From a checkpoint of a small image denoising autoencoder.
Model: 4.67M parameters, 32-pixel images, encoder arch pvt, encoder norm layernorm, encoder activation gelu, encoder moe top_k, encoder num experts 8, encoder patch size [2, 2], encoder depths [3, 6, 3], encoder widths [64, 128, 256], decoder norm instancenorm, decoder activation silu, decoder widths [32, 64, 96, 128].
Training: soap at rate 0.0028, 11000 steps.
Data: 395000 training examples, 10.7 epochs.
Rows from block 11 of the encoder of a small image denoising autoencoder, named by matrix and row number. Rows with one number within an expert belong to one neuron, the router's apart. Each number is 128 + 24 x the weight over its row's rms, rounded and kept within 0 to 255. All counts start at 0. Numbers have three digits each.
Before each expert's rows are labels from the 100 images, of 14848, where the router gives the expert most weight on average: "top examples" is what is common among them. Only what is clearly more common there than usual is listed. The data: small renderings of single solids in any pose.
# router: router (encoder.blocks.11.mlp.router.weight, 8x256, trained with AdamW), inputs 172-255
# up: expert up (encoder.blocks.11.mlp.up, 8x128x256), inputs 172-255
# down: expert down (encoder.blocks.11.mlp.down, 8x256x128, transposed), outputs 172-255

# expert 4
top examples: red
router.4:150110127133130100075171127133155127143098114107085174127105134170097134110135142169080131143163141133147102119097113134126101078135167167124152106120156157138154119168137111101162095133153100081141123129113157135106117125129139121103116150135109143106
up.13:160112157152139122109143115103147137154114128156117152176140113162068085132068187122133107105164171133167158105161135122132158106130123106149117117133118123121094142163103085154172138124098120099121119105173113145114098103071122137134098151123129111152
down.13:147158116122121130091135103169161112132098135102087153158140139107159153126072108146146141127103113144128118134117153125131094093130151162124108121137144141120155124081125177149138147106150081201121121142107162115108114145132146123104113138175149110127
up.14:165122137109141136134118154140152148087129145165136160130157159098129145147158166121115143099155179139132144120118100141142135137113154086179145086164160133148100099161085159103092085135163132125144119090134147098166122130119131142135115143142148128123
down.14:132125127124081117141174118128109100098169106138100123101087125145122118119179103120122124102138212116112137124176122131117116081111152087130193145161126129151103157145123129135122146095105123161118103127110103129128135135144146113122133149146168175116
up.15:158095133119129116106125135115160172122137142083115137148140146159131141135119108127134163145110116133091137130156122159158136098131148103098115123097141124150120127133177133119129119096140152118161112140106127187108158109127102153125082116118085157117
down.15:129174123151164158109100112161076073140120124135171171103105129111142122102115112139120138094096103100156131143108135129162125145134104079123124124134123096098124160127125118129130115110156115135065117138186101076153136150148143147111127161152137159129
up.16:084152140093155115131146139146124154116108123088102106116167101181117135103104129103107123065140111133134120161092123109123075090120137134137076121108154142180144122127144113127120119155142115128148111065092121128080140112112140121131190147130108147153
down.16:125165150127150125148130158110132097135135144159145098098110155115115101137130121124158135115142151125125146094118131166144163140151122114134119139147085130101107149126128154140134154125115090130111083115142110138164119124138117144102135165147208122102
up.17:114153122110139185123103127148118107131122153121105123151130162102134176118147111117114126149192101134155131126114201091148122139087123141173153143119152114115138123138125095171136124133132156133146126136145107132114180119125138154105082141132090170157
down.17:143136134115064130158104112107096157089135138136141119100155161138108115106137101154127122151111156109097120096115106146118154178131164146162119124128129095133115169131105145145106118100128125182116121099135112117146146155118126143085111151125186133166
up.18:130087138132155134105115128117117106086131087098100127129127147130092107131132108131126111156124114106059128124110109123060126098141115112161150079156126126120106117115108105134115098128122141100104125110107134131144116131106159141127101121164105100101
down.18:095131132133113097086112104135149103102086119138178146132161121114160147128080165163128123082111093139163117128134160127153161145112095170152093106108123143153148122120099147143181131115102138166113129134166129100139165125146104153123166119115138148127
up.19:101147135095153113083142140101113127146096105122115135104126132135128147125121111144130088150129166113164141142154124140142102159169133104128161155137125138132171118132134141097163119126129139136102076155137127138125098106069109137147087113133118115136
down.19:110121127133138128141113121110129114126073127104153101100143146101120109139144147107138125111094114124106145104118113045149132128157167151184172123148134105154141114097091171171084127139127095127115146099157117154145121109167126155120149063135128138097
up.20:101116164128141149109133115159193132171124120147100157135178120140119122145145114129153172118120116090105135107151170179152138111135135140161113124154116109141140170121132163114101168135158153124104134095094156154107133112115105131109130062129134172146
down.20:159165111125104133196122163145077097061127125159142121103094116158113137122129109130123116133138132159135123181132184107157129113101146081111181142162106152152149134128143110126171097088133093127128107138155139075180140161124162096121113158107135148121
up.21:085163077076102085121110163129102120117113124144092187141130096106147134092145105139111147131155092112127088097163144135133126133156099135079097147116113097117166125133125135128147132120130153150085127130129131171143114097124142109124135158113130113098
down.21:121126145183122126098124090103129169158156137118172095085175147099130107148143179101124114128145077128142135132119119117165082133146106104131121105141149136107101141130158130126139121134117094098142131108135098125096138147108118143159113140148158144138
up.22:115200141117100087092136119149189141159102099106101133117138120128166157145145139125145150123137091155140108141095140157130109162150142118150088108130142138132139143088131131165133141176131104179131122115095148138109133116145144148173081130151145133179
down.22:156092142131087127154155161132128099116181129119144132100132146149127134138118110133104139139119166107114119119145123096126145143091103103118167160176116117163099125120133158093130140116114119092147118095154111120147135148173131107113160147108165119148
up.23:187163097127146145176161172107067109117152123105116156081136138147122117123083153153117129106102120166081142104109077096128177156070134081125140117144134143149139136077131145118155127147122136179151099150124116131145143115150117171160163153158170092141
down.23:107175172118171141108126117175157121142141132144113128122110102108152160116166148143148146126102107155188142139129159129154154147114136095092093144129113093104101145109140132114110152127171165128086116124094162141129125118128146116118101127116167135126
up.24:116169116158076125136150129114091113123111111114174101120151119138114122131158113112129109156131158132148095106133120130158150127089155109126149113130124141129110158093119126144124120122130117125134139120155108181166123135088124101117130103139119175138
down.24:152096162134130130131092112145152163167143130097136124130121145111131111138110134116142146125135144113143136144111088117140106100144159124142114129113162110105140147128087124098189115174112117117137150104102120052079115129134152165135111135099138088147
up.25:140118112109137105103108161143117146089112085111177152136117112113085195105131096137126101098147108095110166151140143168112115098153140138147142132125108172107124143132160127140112128133152103120141104139096145139185118110153093171157129107107136166148
down.25:079177120117152131154148137138119151124121098132117150117120110171123135134147101114097128128105112109117089136099128100123148179103091161126131144119125163103128095141143132135156110138167161141173138095157138095120125113113100094159157136149106150138
up.26:157110087161162088132119097134093131149142120128121232106144147124131156132115137120103175140165118113183099178145119131118097143142148117120117103144164106172116064169158115128145121098174082091132135110110162104134126110135106096137135117085118120119
down.26:112178104107083147123180155143182136149111116083124082132151122150102113154133151139096129149130086129113141089108119140108117139148134099188088177152131150145107138096146130143114148177104100112112128140171134125137111147106117124123122149122172176147
up.27:165141138116124089123143188138161127106084147110100160091148130166157092157116133103119150137168124107116166130112149129129112119128136165139108065163112137106111107136151137126120126136161081085109124110114143175131128166103156134103100178171119117131
down.27:105106145072167141185170131124061145114170137170143142141111145128145127116126103130168120089118140122145112168127152087120131167106061116075124155135085126119146136089149149099132133142112147171109140107149091114147123116134134108143164135125119099110
up.28:120130114108094124100158095113150157143082123137065130101117092093108136111121136116129168146162127151152122128145157109164137136136107189079130158167122126159165151127128145137128100110169129132151117106145109125096101121145110098103110081140135146139
down.28:124152137131155092134098187122135125112178115117159167123076136130132127151145109137130073109112169116100142172162105125112116103082110163132172106103155108105112107137145144107137143115115150129114149126104168081144153107144149134119151145122167122124
up.29:134147113161107084122137164126106084129165089113135112118131104146099109141106159117121118100146118133148129067104147114101096112075176118160118162136145140153140140131148126165103111098124131165102121119154137127134142075113136125143143110107110109072
down.29:140148147123092124102106102123140162154088132097128127148186143096161122152165090113113150177134146082108127164125123129128120104128123088124131136098153137099121131117127142117084110127132162084137142141117116164121115156153146167127108132153134174162
up.30:174125122118140148114139163106091127102125126093145072083154156172130102153091132081140118089134120162137134122159140155133128134105104113121143112134095125103137159167139146146107085122093130114115158142135127141110109137101146133156156152114119113118
down.30:101079119122134121067168092150122096134102084106109158140087107135164153101152135167125116150147198085125135086161131172117108094173160165141129101133122147135106120163122127088146118196127122134152124134115144092103107123103146149162146170152136127149

# expert 5
top examples: black; teal
router.5:089121123144142137106121110148126116135096098161082120109131132120118145103126101109136108149116111155136122109093135121121132107177158106116147109128082141112125128141126136132161111107096107132129140142130129111136129143092179093100124152115090144087
up.13:139098143140129158121111105111128147138105112175113111123165160082146129140167105109155131152120089086084121138088143111120133120117176122091110128146122117158165155136108126114137094109143169166098142148136105121159140166122138084139150160118118117110
down.13:152119144133115107120138106110101118133146146109141126146140141107133152139131139094114124136153140128128155153070112143149146143151132171125155121109133129108118105161079157116105131161104065100088114134146111163113199138128169180122125158084084150124
up.14:120121135115136147117135159109152102158102154142152151112133147095124166153087137118143106139157144164144100100144144140123139099158155131101115109129102143109132122127107135134132128099118141148117165171120139123125139129119135118138136176172190120144
down.14:103146103139133128119130151164149107129138128112076123136138122129117110098131173085125128110121126124115101106175127100144135134124147126182107111166119135135176159137155109123096120132086099155149121086117136134155134056151142115119146100131167173119
up.15:107084134163094111179142131134124122157129143137169155137105148121132143147157140167103123136114141110114169117154123133079082187145131113111148123143113119204122134144100134140176155109124186110179146156149084128159116122148111132133128105115112095119
down.15:093185124104137129099136155116150118119124112138117112122120143138151120074131136145092145117146103119140095139103091139151143089110146152121166108107132143080134125144144129118158115132151111142090126135125153157093152193109127110150145152148187188130
up.16:118146145142133116118131100147099153128144127110125140103114059124163104096110138162152138109131120109138150146115111130123176106127108126130131151137140059137140094176116144184149097165100124087098150116162105115096151143131157107107150102111157134128
down.16:132103108175125157142151137123141116098180117142114135143171153129102154131178131112107126174121098134106128125144123125108101140107124110133090137112123152144104124136113176102162110150134162138168119148108137066147093110123129146117116150181117106116
up.17:161104168128065129117139135138146160086119141149160113068091119141152104138140102132137111103126154149138151131166133131110136136139113106146120155156127138155124130155147111125127131150069114165127118128161115140102139134140092140139137096138151141148
down.17:095126107140146130113137134116146104154164115110110139173145116110150141091099118121160155147120138149126105173118110195139142101095145133128160099089171101095131111111139129127131137103175117087108129192105172121121150137133139165088128124154154095118
up.18:123091125132121151110125154119127110140140124098132132159137121155104139098139100177111094176105117098147104096109110119124089153112122063114183139136139092192109129129125081137129139133147124123111153141137060134132166092146139139131175119105151157123
down.18:146198114124153098139156096110138125130109121138072103136109134126094155139135122144113128107137167109174126097138148159117105082151201141142074138131118120115120135169164109144177112108107102146130130075131134136119128150116126140133123111109195131144
up.19:100137131142112168127119137144119130106191127151123150164144125155153144108127111152133139120180135121116124110109139118131155157093123139130136111120185130150143131095178113083156112136114150133151132088084131104137101137157139111130094143125113154144
down.19:145147156097100113106120167117157110131132096150180152113136111123132145123153148149099091166115140088123084143163095137138143149125125082122149117138133160113102128194105134138154168106170118132126111154156130114127123164111163141141135148134133150118
up.20:118127168103134139105136135122145138122097113136092113136127161110130094116106152102148146165160134136140129114144138160104149094099116142097154119152105159149098126123127121079136149099091090135086124135120143153085154145134174076152161091108139148121
down.20:115088093168154169178130117097084160088113085132137117158148131129115152140122117120163121085140143176150146147110153105123117132120169113169112143128119123120174138101113147174114115137126138125116125096120154132141123116129147144126106107140128122140
up.21:150111111150107129123170180149067145140127129101168116194152155082180124129079133119146159148168137127117096120123114117129115095097133125121149114137130172110104141104089086115151111086139138169131170131138141142127143126156131157111160119135135119164
down.21:126130117090157126137119151128156155151140155142094140072141101152115139132155155112127099143127126103127128129149125167144129134150141120129161129130152109159132171166147145138131146162132128113131107124123096121164093131119090129141096146123141103120
up.22:110126146171118107122116112160116152127098134146146116126156133143146139138129118130158158155118100161126142117166139126130138140117098169158182139119137160145131100123153120164140134115156133122150136093123074120180091157094138111127159119117125128114
down.22:123094148127139107130159134109158133118113096112139146103102112122118090141196110130109128115087163118145094130090107137111126105094167082127124130099158091167096152128135132151120081071154195125113142148118171123126129148099128091149113136142147118109
up.23:203138105143157175166127144111156093119163159150112108127136119131090145162062119129172157111108119085106169146130126147108099139165139103123139119113126152158100128156153172137116132124135129145119148142166149142104164149120136145110147094109157107150
down.23:127148168112120093057117151150154123127097133129146150122126148129138114084161150143119101145128158160109110125143144103138143128130151141120126138149131097111137168142129140131125101119119130106112113103126115095124119135129148130151126139122164198121
up.24:124116137150108116116122148169104099153130162169127132147112148137113124149117120169144126136089073111113121068153141147137132150122123136135147159134091083177134129136118159137143158117127119184117140110178132140098126106079128124126100108149146096117
down.24:117110170131131128108106112123103138033104087123182137110118140142143096126152136100121126133144138098156153104128094108150157120140108074126127115132121145101116150117128082123134125080112167113109088094110110108135149164163164110165157182124147182122
up.25:163128135114123176122108140131133158092140133148170107097179126107135157155124144160131140147147195141127138112185122120150154130147090136144130126113137146107113114132107127123112167137135136149123093150126112112140073134135125183131122129176122118147
down.25:101176130117139101148180148140183141153149144107101083140119108095133128109137118071143118082106099102123123132113123175105125147138153095163106134142091116107113137158188158133159145115142097141168152151147115132182162136131141097153120118130149150113
up.26:188153094121109105101132117133146158174153196110143141154124119126151166118123137070131127156177112100114128111140108157152150131132131122113134171123129118116098108149120112083163116179109165156184173136116143134138082138161113135162103126180135122102
down.26:114156145165104154102136113138087115102112105124166101100151144142123103115102141150116100122125158116133134143142127149127127137155164082124181101122145108104103138147083155145123145108131112122086113152140098143105148123118141156141131132097158183111
up.27:125091161182138145157146121112109160145154131107127112125169130096127151118129095106146120156169117173181124140115121147171104152125147175115124188133125156114148103113092161132158151119169125121141120103141131129101117171122125147130124129115115128125
down.27:121098102153131134078116151127127121100134103156153147120134136151140140146140137155103131162114158097112153093133092141140148112155129067120183098131197120137125167169125101146151124088129163131097104140086135107126142124128136141133148124110146140143
up.28:113136143100101097081111094159191091155128093143140114139158130116143127143120137136104156097141112157109173105100086093160088110159166156125129160125131113113152101147134137123097111124126170152105154160146130160154159119092105129139143109165112150123
down.28:097134136135134114122141163143146124153121127108153122149125138115105103139137119157113118143111113147148108107119089142134124122140153107139129140134155101128128142104071105154125148149096109148113141126092101113113121164103152144122117121097158095130
up.29:105094124127102101126146143123132118139155138163156151127141111113087133113123164135173106166166132154127101140158122086132136096131130143103132156167064136160167154113166143172119107141143087145118144104111136113144147092109134090188123123129117127110
down.29:161160165140091123106124139137090143101140117105146107126110164109138158136113141149110134129162165135140117136109111165139153156122137149134184142097213172093101090158083113094145149116116177123117107174119144118132136143103142180099146105117109124165
up.30:154128125111129110145152151097119130143156135062099132112156122149131068077186121146117109083129122146172126120137139104141111153117134111119125131147112117105138102104144138152179125154101128136088124127160092099087123125094139132107112088144129142095
down.30:113147169126156106090098153091178091117118114178188148149121093093176129115128116114119154097096124104125150150114130145167166141096118142133109139135130141127123147141174134126084069102150127082114144165124163159131156136129115165114118146147095137133

# expert 2
top examples: blue; purple
router.2:149132125133135116101121120102082114119097112132160193133084112123140120110127115149073131130180136149151095088138117103132105125130158143147114112096113162111155079107127127116122133126136135092123102129163140113139117118117094157098140109107127090109
up.0:131066141146156164099130147160101128121101139123123117105143157133073104161109139133157150128113152103107142118111124102116089138146100124103099127137137168119102142157124141160176122191110151135084135151120103126092135129095158113151086184137129144145
down.0:116192094099056105137097085093122128118092119146153124174111101095124120115130179130103136145136153113132125135159112126152110131142156105122182150119140132127114104102105152075139133102185100124145103138115122105162090158141110139131132105101147165118
up.1:116152094111153117145125123168085115138165108134118100110152189125089088117104148163124146127129148114138121145176083105172144132168121136141141123157150144129131123102118127130136152117171142129098138102117110138103125125112114107177151102153109140087
down.1:161125119079142146105111109106108125127116116125131129102123142121132164127140142149096122153155162101137123091153115194105160125098147080117170145127124103125129138127165136132139186092118120128119111143166129129149129157132148150090109142098164155139
up.2:120109150158077125137098149132132149134135146141151147146143111172128106124125147132146099144124124165108104101149152129126145111111131158130119149108154123141173111115177099131132133131147136164151154150119148096133130061140083170130114117134155139146
down.2:152075142148137139135163105136101117084187125136117158111106161140148128112128119118111134119103162100181190132116123116111133151108110075135102109132117137144104108144117144100133131123085133089136128157104143123144166134148208101137160105134152145134
up.3:117141145116140148134155141161077146113117079112152132125134175116128122158142074149106096157144112107111130135146099141097094182065163136126155133094107139148113158151104112124156129166144102123142147141123098059120132125119127137162121105147142127153
down.3:119059142101098118116097119102142112090121144142122180126132147123082084142141137147145128110122117152070099134125143100096139135171120196129141122129162137159165132100112159118135065100098138154141090136150136204150101103145125112088128163155101122122
up.4:155112139092123151052143156135144134143159147144182136160120134121135119166147181128124117133120107208132151136142129139120133161135119152119061083105141138102091122102140132089118126109142165145118137096113158142151162129121141118103145145155150145107
down.4:125130096098128141161125130117134107144136118158091111102128128131119088103113124121087138173125154105122094074124107120108150117139179125147172124170117125140162133150145104163104138108109106164108130125152098145123131130125132128104120101092201126135
up.5:153140105107103126150091096138115110049092110167163125107138120093145145155162187114110083141140150098118121175100147106157146111138127123126127080113131146141119096095143103149097123095155105101135112142149151112141164102151073175152141120102121122180
down.5:122203142116113138093151150124160101134103093136111132133123077156162148112132116102096133145116157099118125124160136132124129133111194139149106158132138134123160161128138179116129121150153130144126132098084165117095163157090125108143133128132165165109
up.6:189134121139119157148136157140101098103081132156142154123133153127092140167096121126131176147172120128129152163158140131138085098194074147137178093112120124120182128151113135115145134123132149168112120123166141101158205128125120167141144113137170147107
down.6:135119115132112128108148152154135097160153128112083149102118156148124136107164118175090109135140153151122100131163118162117137133115140130143142129109143117105133147132113122176108123090151170108113123126142103097087136146134145128133119117139167188146
up.7:150145145171164163146119137123095131133145141136104078108140107135120146153185107166133147127155101132120092136157142133082117119126160138091152125143113119131098142121080116147139118148149119139157144126162087081134146144099138126123123114127111088170
down.7:105151127032141098128145154115149086091134098156148178140115133099170127132118138113093132139121147146189123123137120118105104123129116167132141113113130158107142140107077121138173135108148115114075132106153127186134106123117099160106144169145119122141
up.8:137099083165092165129167118135096140134144081109106129079133139114104132112108109191123143111174097119169095118134131131088132142127186105122124137153145145161151174097126070127140143089124123119120154183187111139098137122145119102136134112089113156136
down.8:058126113147080086076112141137155104160127166154161107121162146127121108135128112088127156141116102138152138166082119137148087124155121150157129131109114137094103144113106142139155119105111086148149140122113113124120127147136141168136127135146120150142
up.9:118178120110073118114125131108144121183143065141132119105111136156111131098099126122117137167137140144128089080132115130121163139131136121178123151122140158126124120097134106140158132101130127147193156138133151166124112112089131120144136072110122109111
down.9:128108124149111118119113112137136117135132181122183116148129162117106102132107097136151147103125129146109119162141114122150157147107073161090158102129115120122120115110146155117123137108136141108112116138139132131142154105161121159124122155173142137131
up.10:152105162133105125124162114118146129132136077143102081109166131134108106122147117159117112111100131163138124164100125116114130101109126170171156148141108142139140147135113117089120108144122106097174142148114139119172113153146172104107138111057122150091
down.10:118089157108179083081124143158195135143144132124181142165135119126143133121151073096143122136128160141126141145140137129088113121150151126148132102145121112093158112139111119108115122105125107101116144135103171163129144106106179122132128125118151110135
up.11:163127108125090132152094165118119167130191153117123159112121105167089132152154113087125142164185148159143115161120148098098129144139134174150159120122148140161130130128138146144113123160084112181090135131148106086154175105132115102146123174162138129103
down.11:139115127120126109090154125134149090140104128110155122138123133116146151131083145133111111164126157124092109121151110156146136126121135084116160158151142130123123143126096143155147139127164142144099142099137145103147128148121099134135124124114147144155
up.12:111128148125108108131136114120147115139189168142160121129152139139118146111140140086135159143122137130164135145118134140149142182160117121164142127095103134096119085137134145135149121169097126144181162153128079143117187086108126140157123108127120077151
down.12:129155099084115115125092175128116134139127126117146171110114136143104109113114105134072119165144157112135113156133090132109157098112124103124134109122160126116130162164123118164143111068142101108082123135128121117103141153177169132098145124094197184139
up.13:128132127113105101135145104126148099144098081129124126099170151130133109113095119078148108141104104149167117096130108133117161163104118161104110167114146134151159147090142106125128145120150172105138124142172172166142112103141144103095111134186134130143
down.13:136159144092138123109151198151121124119155152142153103162116142144159145139122117133092109151166140109115105146116113130135098111116110139132180142096145165089091106096124138198084144126139104148116128092131104115131127133123079136151161144122162127137
up.14:090143107106102085113123152146163111177166152163150103115120116117147125105115134098136128110121156134122153129156132167125137144126150136161123130128114150109110118151135099108086163120144114135146127144155127145133141113151113150138144148130165106160
down.14:113058089156143159119144098126099128127089049151103114142161158120119097093155137139112136133139126103137085090146109112164160129134138107124077132106103134094101129140073138147127092089119145121123121117162176134138144135126126109118104113119122192132
up.15:163112136118155156154159123201129154125132103074119160186098119119145128130113125147126145137103112092090131140141119130104090132129134093129117135129132109136151146137119125098126153119110115170103144145135144112111135156138143142107132138102128108135
down.15:120160127107111125112150176145138115121165158131085108109149127144108137119136126130067122144131169161116105125126128141153179135131086160127173117155136114111124119115107123138108108147127121118100120111182125070128114117151157096173129161146159171137
up.16:122153112163128139145145171148084165113165113149128090105109136181138098139147142133138103168129148138131116158149132114115109102105142134109120140159157151113124121142098080075144115158168124117116126116123103132138099116103119144148125119109087079135
down.16:137145105093119134098131081134106096114078155144147147155098141144114119135107130131145159114146134102112107148165118129150131106152092111130118125140111127135134116112103143127141142152107130121141112099144157139120115119156149141163160098199129143122
up.17:125140132148119086123157166110136131103126121149112138177168143121129175099120125133108119105103114116137137096145133111132114143119102098181136156106158185122135130108178132149108151117108134153149121115132156148153149158156095157123092098133150159132
down.17:180101131127103131115106080137090131166105118124175121096098103138126134107125129112138122117133177110152171163130109138121147128139157134131149123161132105125142125160117128131163129144133127132103100135144101093123150119096173155132116132109123164108

# expert 6
top examples: orange; yellow
router.6:180117161131133075092124126117151157118124092116179153143113138100125079120144154124141113156139169136163129148119130138145134136142108134104110106089112104110101148149146169103111114098137126064116116123134136126094133144113165164091091100142120133095
up.13:124074118121160145130170141086147110181137152105128131150093127150109146124137103150112137100194156144106135171122083138129148127099141141106126107140143149139118111101160135127141117099123117133101156105122143149158118154115166139121097122114138105135
down.13:158174137143155137111142146101127128128114096158131188152116181128162151158117137132128137145099147111144111079137135128103136125145169118134139163113118115113135100119119087169116164151127144164107113114131093076100126140111091139114146112179144119128
up.14:130119132132115115080104101143121146094134085116089125154118112159157131112138140145085146123172145092147143083156176104148111136146161092130112158102101111143148094093142114109092121135170169133106119115088161129159122117112125127143156102095134101137
down.14:092133161136162129086138128151189106144110169143094083151117133141134088141080114157137137143133109170140090077148147131132140156111087091171122119121122139122137101136179113127128164140102146107069170117122140144130149133162110118162155110133139118101
up.15:124121128168120172158159130142110160121123176101166106140190136123124166087118087193145120129128126135091123162136079104130111151128137144112141171155153134101131113144147075107144131111147110146138164107111111179111111162166121108161110137143150140135
down.15:133154118102073115083118122129138115155130120151125129095110135135121126138116173104081130161114187115121119100136145143119141107138158132109171111129111112130130156092128142133155147092154122152115108130157124053148129095082139119129144141131149143144
up.16:152153123107125096084142125094077099124150130101147143130083158103155137130102140081105108144165170117099134171134108148154125114125125110074088133137132108101131102081164095123151133145170137119144127164152116107115114160175186151111103098142134112118
down.16:137114170142145129134103118134126145141043162122145159126127128130106160122143124142127109135082104121106138170132143076121125143145140124140147140114138138147124109129116156165088103163164134154099102113109156159166165123131099115121153149140092135122
up.17:137122106119126126120117126127142091152137134077118128158126115093139102100116115095106107120133162109104116123105118117078116120117163081112139088110111140108109129132100089147143111117089119130147152136107119100128126064122136120099103126116143117135
down.17:110091114119115136126138097130132130119048115117071144113149186137093104136131100176113119130148076144158119046125119120118090124123123144163088136132129115149133131106130148149118091079125116096145099129130152163137091137154126105113114130127103166128
up.18:097142130154126106139138151124123089097127084119152142110136168156125102167143120109134149110149132107129120122072109101145118082145115154152084133124119152110141138101143134151105124125152147132152120133146086152083135161131105129173155140152150118100
down.18:124132159180116114140088162135142140128125117150101078171145119101112139085107139113127129137131097142125195103140124133154184158177139098101164142083152112127106137123152142132107141136082131103113152144123116125088158139089139152157115111107131168107
up.19:130135125140118132109130169159125129128168164150107110128050139150147094151144097169181118138138129115195149104165109090112140084141110132109099124135106136177110130115120146142124126115099115154149150151100171114180148101168087143179147158088180145134
down.19:105181117112134130110144156138179133117117137124123140152125115156099149097147138100085124168104145162111107136117120159130127142124161095119180133107116123103121138122130089155109140102130133161120120109151130110133139140122150097110110134133144123122
up.20:120138116112092173148122142126111106117155140129195140095089139142159067083087123144133152147114154137162146146147099150143112105153122169143091147133157141118109099149110155133121118144123144115131136149128122090124105143138139113139188159133135069127
down.20:133128111125128151118165106146136117142147065142106114135133105127164163113156140105088132123117158127130142169142156101128138128094102089119168138133121108139148136123158095133148169126111133137138117098101166135100124112140163107120120122135122146115
up.21:117128135128138089088105124144128138130143137139147141143090140111107142138094144118132109147174116138113167142109111160126154128167162102104103115138149120157144104158127117118117114099113133085154127167155118118100112143122137160111090143127153121084
down.21:138137105115153154154145142159099148091111106109087099088138096140152131109117116156131124133110131182162152121134112177120139123147091101140189136132090115102128136146146129114159164122121101122099129103123111103147136134128110104127131132106120137106
up.22:137103160162100098101121141066144132145176110161123150098099130156111108113173110126116151152150145145131085126124151134121126102124158168137173116182107132130123123125106108140121135139164141121134176128102139116150144135173125096108132146147096070130
down.22:119112120110162122121147130189125126146117142103160110154137142125105146102098165152152126136129166146134148138171112112120186153133127075136122144087147137140111133122136155107160144117154135140098116136157131090137147099083126145085145160106184169135
up.23:169102163111107157149181142139139123144163072177178129148144120165124130155111164134128132169162186143124149136135110159146134142125154144104100141127100176149086166110134118110130111095106118171119102131137113076083137106120090135121159131120145125138
down.23:117141106115137117154110102151179147111141147125088131130140185131095111086159071100135082142106091129137117101132146154133128149159136105122169130137116109104092117178121154131100116087132117094138148160131121166185152179152169145089121163120085154114
up.24:117150138137154090148132167139153163086123131157165144121137160141131138120098138121126148104132140118110128117124122091118109141127127149155118148088140140119125137094212130175118112123097111130134152117089205130156174132164138127120151137165168128131
down.24:152083151106127145100115136105138103139064090113135106102136121119122122111148144106106147172155134157159102160131190131133135156137137106081154137152092092138142125130100104136120134116138205125083118141177125118118119150136182124132124141081157174140
up.25:109077102134083093137087132107110100129138103105104115127133105147136131133136124141121149105141115107127119119159130137126140122092138135098116137104130113158105096108096127157132111143141152050111146186190150099111116095149153154146107141136095128112
down.25:157143144131135121122195102157148136194122140101090083098113155098105147127068122162121115113118136109146139119095160146122125111161113106183169119144121112118150137121121150155137151141135105132097150106117134134170120157125106090138103133094149125133
up.26:151127086150127082144136162127125134147123119137152048108133143133131135117112117112142180117141141113108164093113138132153175102128120127118099176150142134167127147127131133159164109119150133168121143127160108137157114163147137145113185161147119148126
down.26:105154150102092134099134178144173105122160154131146136120129132147125134122136163110100131174127159114112120126106109118119139129138158130127154138156161124088115131109124114174122153134069140113084128143139135096127119090110152103124127152112170130167
up.27:117108129154133129177111134136113157147121154169176084164192139127134147136102169143145119114153116143133144141151135142126139133172120112107133140084155133133136121144163110117100130131142127110155180124119152138139160124142099149150165103143180132170
down.27:144087134110141095076156164128163100130105102100090158091108143139138112111126089178118172161122170148120136145093125135136131122121151126123152119165109109165180120141122135134179099086135145125078105129125152070103131165097162122101109141112156160114
up.28:161129160123161118097152148095108117140113168087087167111098159123121120114132120143141087117120147150132141139141123111081145150105134110145113120120119129091127118129137119126138140127126114149101107129159124070182103119126149152113123124121125098112
down.28:124158108119099134136079151147135109099154119141175107126158097167142100160135159138125152121150122123137117140120087117130092098170127086155141130139137106163185156141123105140133157142143113142118146074108123133087172137149096149144109140104150169124
up.29:143158109131138110124109109122127130150142128117112140099110142093066135104146143114174092119155143119138119160119139138126093141154125180142080133138133095117136135101138112141105114138139128136161099138130120118137185108062145143120124150127183119104
down.29:152149168082113118094159172150148105082161165117095136138136109134184179092146077147085081166107202107077136102134111114085125118091151092150152146108131110099140127111137133116140146111142122123112159130134169126113135136126147133134104110150156140146
up.30:117142133122134093134091117164135086154129116100162126145123143110152097126126173121128142157144151156132155086133118112162177101113108148142118148123127155154121100121129141144117124107135137104159148129126113124107098065151126148118121114186171086122
down.30:146084158088154140149158136129125143129096134117079095104141137136127102118123094119110154139138110109138126076155117167136153125168075136133150122143139153093108125172111145092124145167113138119125101130157117240171119145137120141105103146083093141110